config.yaml
arch: "vit"
model: "image classifier"
dataset: "fractals drawn by 1,000 iterated function systems, in grey"
train_examples: 295000
image_size: 32
crop_scale_min: 1
horizontal_flip: false
targets: ["system"]
num_classes: 1000
norm: "layernorm"
norm_position: "pre"
activation: "gelu"
head_dim: 48
fused_qkv: true
bias: "none"
qk_norm: true
parallel_block: false
moe: "expert_choice"
num_experts: 16
moe_every: 1
expert_mlp_ratio: 0.25
experts_per_token: 2
shared_expert: false
patch_size: [4, 4]
conv_stem: false
layers: 14
width: 128
positions: "sincos"
pooling: "mean"
loss: "binary_cross_entropy"
residual_init: "none"
optimizer: "muon"
muon_scale: "match_rms_adamw"
lr: 0.003
momentum: 0.95
nesterov: true
orthogonalizer: "newton_schulz_5"
adamw_lr_other_params: 0.0024
grad_clip: 1.0
steps: 8800
batch_size: 256
epochs: 7.6
lr_schedule: "cosine"
final_lr_fraction: 0
warmup_steps: 260
weight_decay: 0.1
adamw_weight_decay_other_params: 0.01
Rows from expert 9 of block 11, named by matrix and row number. Rows with one number belong to one neuron. Each number is 128 + 32 x the weight over its row's rms, rounded and kept within 0 to 255. All counts start at 0. Numbers have three digits each.
# up: expert up (model.blocks.11.mlp.up, 16x32x128), inputs 0-127
# down: expert down (model.blocks.11.mlp.down, 16x128x32, transposed), outputs 0-127
up.6:160129093176177050187101167182132141137128017118122086142123140090103147132128171096092123136132131118085156105115135135118207100162150217126148131162123141109137111085157187124097114081168109124133130089119144137120105180104125115093167127151106123167171132103143107135189165104067152125133085139129145114116089161162030149120123117104103120129108091095199132100159131137104145118117
up.7:129127088203107095154123109131114105169175114134090144147106102178104140152070138138132137177156156140147097053075166086198052050130149162152106129114107139143122144160167073148132122131160072142155148097179112106167047142151134174105137162188128070140143128121135108112186147143151114145081134109097132148100077145205129122085133137113120141090128118133092154094098150148077132091141
up.8:116126123100059133175117115123169102116172155185088176152091171166120125155119115147096114159143102131138111097225103095094060135138116067098125133116127141167137121138096130087094125134062099141142152158091140108148194071146140096112145150146152129137076155181157104148072133151087159135152081155111150144120107180107221168166137143115066187154138122081155106134153155101154091142113
up.9:156095179163140121100175138204102134077034101112154113153127131123144140124154083078115119131116130151106149173128113092200159136094167156165102183089117153098117135156122143125154118028074176145135154158173184117121153082084114118107138194089106158133145163114135169137119170128153143131110174096152088118091128131141188051122120097152105118112090094124126105079118111109140138145075
up.10:101090177088123175123155094118152144161123124090183167083124091154133121145101192163152104140159131092109102164116140154115137167172120114120184107114158078144110161137113125137195145083099140093158091113139097201173067123140090092117115128070175152125075129130152083160156124072124083077101177124167073088145162136150146139102090135162191150110099172136143169108058124104129133137068
up.11:113098151145112108075145133123130095146080186157065140121118064127112155153129151162109086090098111123146154162074112179182088112114127107110177120113152130090110144144128125152151077131112116127148119107190137142211107145168140190136108170188158125104134106111144103125061095100190132102088216160169129124110217136114123174105144131170133112101062117119115098117114070153080150120102
up.12:129175164081123123111169126092155126137142146087133108164169134171104178117085091128122063087204128094016133171187126090107139184157102126097150154136114156171078123139136148096133133119113163142097127159137122150181104126098110137122127199139162053138089121126133169116181062140131158133076194147099131138179136151144134125104100099130145138085160108078133098087125091090121128165160
up.13:134123124163065114132081146096117111141192130174128189104104149117156121055042093123156114155109169158108123150101133144088038147139144064137128127136140162127150126144102086110130167101097119161141149151125176097126148156110092136055107135120188187110109143173107069158160169117140090120095172121132129157088103212153159113103090133113151161127132083182124162118085137107169134147074
up.14:091108138176116136171097149154119134080165071112084232142082092100152106104119097120087168106114141127147157064152128083108126079078111129149106106150096113177107130143183160098161153142163116129099159149092136081130164107092160079134221123090128130136162157172124099155145149099105128151154158160117117107200047131105156139134158140137048154154181090143140113147131129123150132150089
up.15:127149076152144111102093098132147164176122105115095127073138120137092104118083125081115154097150102143089160136211092173120140070143124118148164089185121139135105126131124147127061170101118187124140137073164098117121133168088105127103171087096193134065135125140130105144093098162152129121080132190153136094162164176140105067121121152186181107127188066101194155124125115141185132134086
up.16:159110130139134120097131095091123183100196117173160141099080128150068133137149125152115125062160131125145121141077100113185149139103126084165129074158141156137131128128105146160149105123162139130137141132090104127193078137194089085097085171116153105132146104077103067113118205125063156143142091135130098166134162064159111107129078162193102083106165099154135139161124175132083139066184
up.17:142140037159122137146105105147094149121110049138160180118166130133148099110108113143125141161145110116137130104184096123098112128091110119130113095113178134141155117130129170122124165131212124106143146103127089112079147117193168160119145113115153156119096118119102187105187119109104148167102147101111218124165148133100073046092162192116134092130138061216112096155125134136174093131082
up.18:142121100127149144172177083102129146158112147126129119158123096167097141183177110162202113153105109122088174185149165115055144184109123144124147097134125080122099100168151096120149091102146156142083121118157078157057049130148108146116099122130134202156089079084124152146110055146126121172131119153118108107175157088183090091113155154129161135116154056095146179149075111151120130161116
up.19:148087108181141162127113133138112075119132152178120138109166142106150146105138102111112147099090115125176134082110122096181145104116135139104102175174205108132119155117167080130115135104189172121125124119140143158205151117131133065145169147096120159082166140154151069083091160144137170091132110120149039079117149137119103144114108088100106146166187133157050172168125087138093126150034
up.20:157104083101148138167155107069138075107146126070135081182165214116114123143123119149118163088112083118072126147177180122075138170138092108118140189085133149132198122171160111146126162076134194107111121104140103143085147109057134148125166084083102149106157144142123121147137136093143104185108101125140130124150108080120179105158128106193186140172184129155125082127116100137122107067118
up.21:144162153083139063163104084183150135201108103110090118146114111067158121124146127125174093160128145142107168094155115153107191127134136122136174146094102168175209153095143183111121091184183136121136153129069138043105129082163188150102135104130116108119098116133119143108149124141126125137089061087166140123131117168166102108133074101163145100117131036120114083127133096127164120182114
up.22:093131053092136150144147134069180129129185139178101119135130105150142112137098107102152177152125113128126146138104134110123124149091108168126170098118133193088086140118021102156140157076117164117104084124122210129149072105108103194094109117133107194105152153114149092107093166147155149094153138150092140148098172128140074109104038132112190153128145116154139139107169128097155136155193
up.23:154127141122114138145145129210078136136139161164080116128149082158137143105120145175129078119119119150123130128145093162144055151102153135166097160061110177079177137099166124116104083147154108125112149178150147071063246117113130111163130097160137160128107108137157152137135102112102107132162123042175158144126094084131156160133140129113088118175120108134093106068049133167106130156173
up.24:150074180111130137170105106122154101172135148137130101085155128169164157168131177190113146122112109124182076105145097154116144181124110072154076135123162193111174143168098130134148114122173130139146059154144158162067080192130106079097094086120129145168100111171124117086175104124179101134138101123157117154104193088096070167125083104152115114082071177129125074130100116126157104105138
up.25:140151143115119119164114159142095086048100087157195125150126154085146108084176144103156161138079130147138182143154180152146158000131149151113133165128159108155128129149100132145125138136152121100185148095165139138155100192078143094095141153110092097112113150146129178134126129167122122091111119136114160138120082149157129046107139118117135117112097135188214091144120098086064111116126
up.26:129126135083136198138139158129139139059122127125192143118138138128173139147134224147158146158109142117129093136123155115177140075097125094050109203169130116117057115107143102141152115073097097093150066153136171172069171173110168100170142122109069120145131141141129167115085158161063167144109121129094162119121110103128098133122133149084103188135100150139140072150090143075165131093148
up.27:137148136132124166097178120085137088130106175073095160138147218136149092086128123097088138058129128092122081135135161115138144140121144105172158136149147072161124110139187166167150148119083054157108142083098093106152067106122121139184115102107100192075159121176073127158119123116130093165143120182134111138119140173119070080123142095162108143106133078163162118144158140186124079122193
up.28:143167156105188151125150106202107089116133102104160112148124140141172055182100159128136087171112136123182152149177142119121116144159087166199157093097126159122182117102149153129112081164126131113126160126094087049156151110117099096149137134118102114120158153191156104156077163109132107083181125084131124129126192144128089075076093114122134130157069188074107188130109117075128106094125
down.6:122126148117153163115116101130124073160126127125141074194135151150209093121127147142118121088118165121081125164185113163108127070184122135107141101089139077137164128127103077113153108150190152132122136143126126148149139139118129126103139077107108154117135163111167083110099166032180114085094147143155148146175041164115083143115111112112076179176050118165082150138106144123117100173199
down.7:154148182162129107119177093182115065115172094106127120104172126187155106119081103096175148187150094133201128130139104111159085110137151117108074104088099085146174103118134138141123097109111155135176127104122146123191108124092149157040135162151113082131048154162131122164127090164140111131148079053099107095127110096162163090113190113123175125094112141162143154185084148116146115124145
down.8:101142142173195086150149137092160080052035099146078080140101127126103195124113150161196148089107140100124102077122133109147081153132127127120135105141105139159137170151078123077135130147097093104100175132092105148131112128109155159068157129077168178124159065149126149140112086194104166071069144138131132163127103158115196168163101164156099156150106160134124116134090150134120133149145
down.9:093138104100172140119130152162116139155127202097168156107111139112066209131155127092072113090176127130102146099122169151150186124133153112138091184071121113175072150151085124112152143094112118148147134130137088122055126180105131130152130186134078050129176168161139151128096131056163168103113150162137156089139107103095131128068078104144126182145066095108098160104122141151114123088142
down.10:140102119119123201150156128191140114149057063132133081146106124157115078102137117094115085157116132115108166145159062160095133143136142154131108155153127126096163122145184142098108121061128205119166124103112167196142107097046119091111125155121074149172095135122148073070137182066151115105127125187113164125088199131116114117109104125126199123133135171127123143131143147086113159173096
down.11:144101176150145130201134152179086048153129133126101110130109111170155139123099146139140083130125097110176175147124142090137077108109142080059164165097137119180127109083150146170148127156154072093159134129152195071106158109111096119076147146147149111061183122163138152155086127102158128188155137104102131165141089041170165121133132135111105116171104138166092128187116128113131124186079
down.12:164144142124053122102146107157190138058112116157122106160100119108078223136146136105137127109096111108070106150114164122201135138096122114154146141097105186086110159195125150065099179137130173130170126098183085120108073139131196099128163145097110132143127150110104131127078173131125136127120144085115160096105170100114124108182078173125138118155157051101124138105159119079157135112076
down.13:131174125113138135167088155153165133160167128137176124174116162132174086147146127163071068099146123109145046170121086086092179213115153114105148144159076142081084112131093167120158148174107148133098116091169184106144115114115108123127093183137129155127108152140113104111151143153098072108134127060122117134091102140164133141142150093066116067107138160140121096163069092085181125075182
down.14:159142209101141133217156106163138114158072101148115089216132087148125142139080127150125163123119156116091120062120136091139122133092158155152124115175145123156084125081191116128157143115109083148117152137094157144142157110131114187147103092119151052110102112148167093143127166113142137106154086096137142134154103099142154160136160104088091134033078150106130186062165160119163109129081
down.15:157132105102122118124113113197176131194144103108145114181119104166078147211183107115120110055104148116147076128129078118134074120111162191121084132193151105126114134164141149119119136193084174151106109138130116085135101162046053158128101050087128145134084124117143138129144066131142126158117170146102128128172132121151155116122165120119168147157177107098119130068098151153114110166105
down.16:119152146133123127073166103122114105041235160153133150133134153087100068107127101085161077130200132179159118125103107135105094166107112085157103167183130113113200134107066182113112100104118107120124142065109108169148159181146113125062140125140143074133100125132121117084171141102110094179114141114135144173146104183117142135156138165132185117150154159098144174123141097113130069113151
down.17:182129074040182146122139151143124137129135162107113117145109092112109075149084093136123187139101162103095110107118087072099136098054157148106048198169114158138134137113102160152131170176146169106133180177152126155106108129192141100176150148136117096093153125149112137097165111158115126159121106107051127158154115085153161120097174128083138110150163167167092110110180065121100158123118
down.18:142089130102159173152135103141107209094073089109161101133108058105103136157112155105180133113090106091060120136141132179126115156132089085171122142141142166139135070163134150125150088146083140144090103111135110093145064110148043175140127125149095111144093113164122158114095140078130121196162154127154147124194188096135185185118098130169124125132168185076132157112082150132093173123131
down.19:142094139088108098126130194166112148104185158110131106090151125123121116105107153155113133156122105111097102141133151041110126093156157161151155145135164122192056141073145140163133129185149083153107078102119140159168117165074126124219169129129134069098105124161113131112042137107104187109138108118155133102143206178129087162110090133100123138122208109141100130120114146149161072110089
down.20:101103097153084104112118143088133149193109135133068159145147154105173109130108143133080111127105116119085092103202125121124129162119129092122142169175148107072123132146192119120180154132163142132092117183150086120121099137112101247095115150073070110089092132109142174156150094147078117194118125131171136110136179156082156091118205107138147120119090168110117151195104119138146130075138
down.21:141122113126130171128116078122156094104155154155071070161142184128163105112120163094135116099125127181153015148165120140142060085125135177140092095121130121150152144197141104101159172121111118100111107207138067105115133093121144076150112108182141145203148072114156163118068139077149109139108129133082150142070087090195128149137140163098126114114092124131135113124155141114135151187149
down.22:132203078136178133124113141116159214113136107173097101124178148147141130093101103080167123136128099100091127163071145141138121185125126144132148124127159176117155127155062120134163097154087074111112100124074115112053110183184073172132152145102161182080125130116109118092120138095078126161140092170128125155162116091104117131129139136161140111079176134139111081177199095062173135129150
down.23:102129157090207134120120078085155099143051139150101130083140092121126182131117167131088159117188116103150130135108135173087150150201149115127086161150070097172121131108078158129140196161138127098116131124092158124120181164169146132177107104129188109106161106130101148122112064100140093144140185119144085157109110090162133176104101110153154037134145113104148104088134102060135160106168
down.24:097085153089161105204156097143125118146169110105154125080104121153163104135110082111149136159127097102149173116166102145081192186113142148118149122139139126108202113155111132143113173110116165125092133112149066122170156137125100086126181091086102242083107109094154151101129113094096097153114115102141072124180097156120204126130121135142096097165192156105090150113066110126163110141167
down.25:084173123090131129107133156192149141177165086087171094123124166125090148157135138143115128117176131101117089089113129152167166136186137119119102106156106145095152122118123118149137146095170061112184120147135159105180109076167158145181113094123047033115133099141137137037139095133120154089165111042100146124117124095159124142120120120148180136098119124136124038142125127093166166144164
down.26:146128096171159098174137149155126176097193129062185098124105159153143072181157177136139164135094153150078154081135090131135188111180109096099160107166156172077126156101080113115089125176161100126168106127113142089168111129104129122150092113067172153125170139144115112089099095170131144113094137073142133109089161077072078153118121149154156112111115124168121082141090159108198122132067
down.27:177147131167124117134156121091125127158096176114115111138126161097138130129104123096114132113181141145085098164158112105161143063142132077141102151094155105136197113170138116158167152165093134106104127066088098102129123090128109140188095182083090122168123150165096088161130092079153138136171142102109054159143193157083147075135135078183166084189149094113184098172135128143076095117189
down.28:098113114152091139096113124102082109095036138136118160173141146150152149125111120145135093161151133145058132128094123146118145148173135228163129053093129112065112118131097096140125122117107158114040133129193099182100139109143070162146115128148106148117150220122117159141155167151144103132140125179120130137171139123080140140093149146069135101132139175078072149187136163136107108118070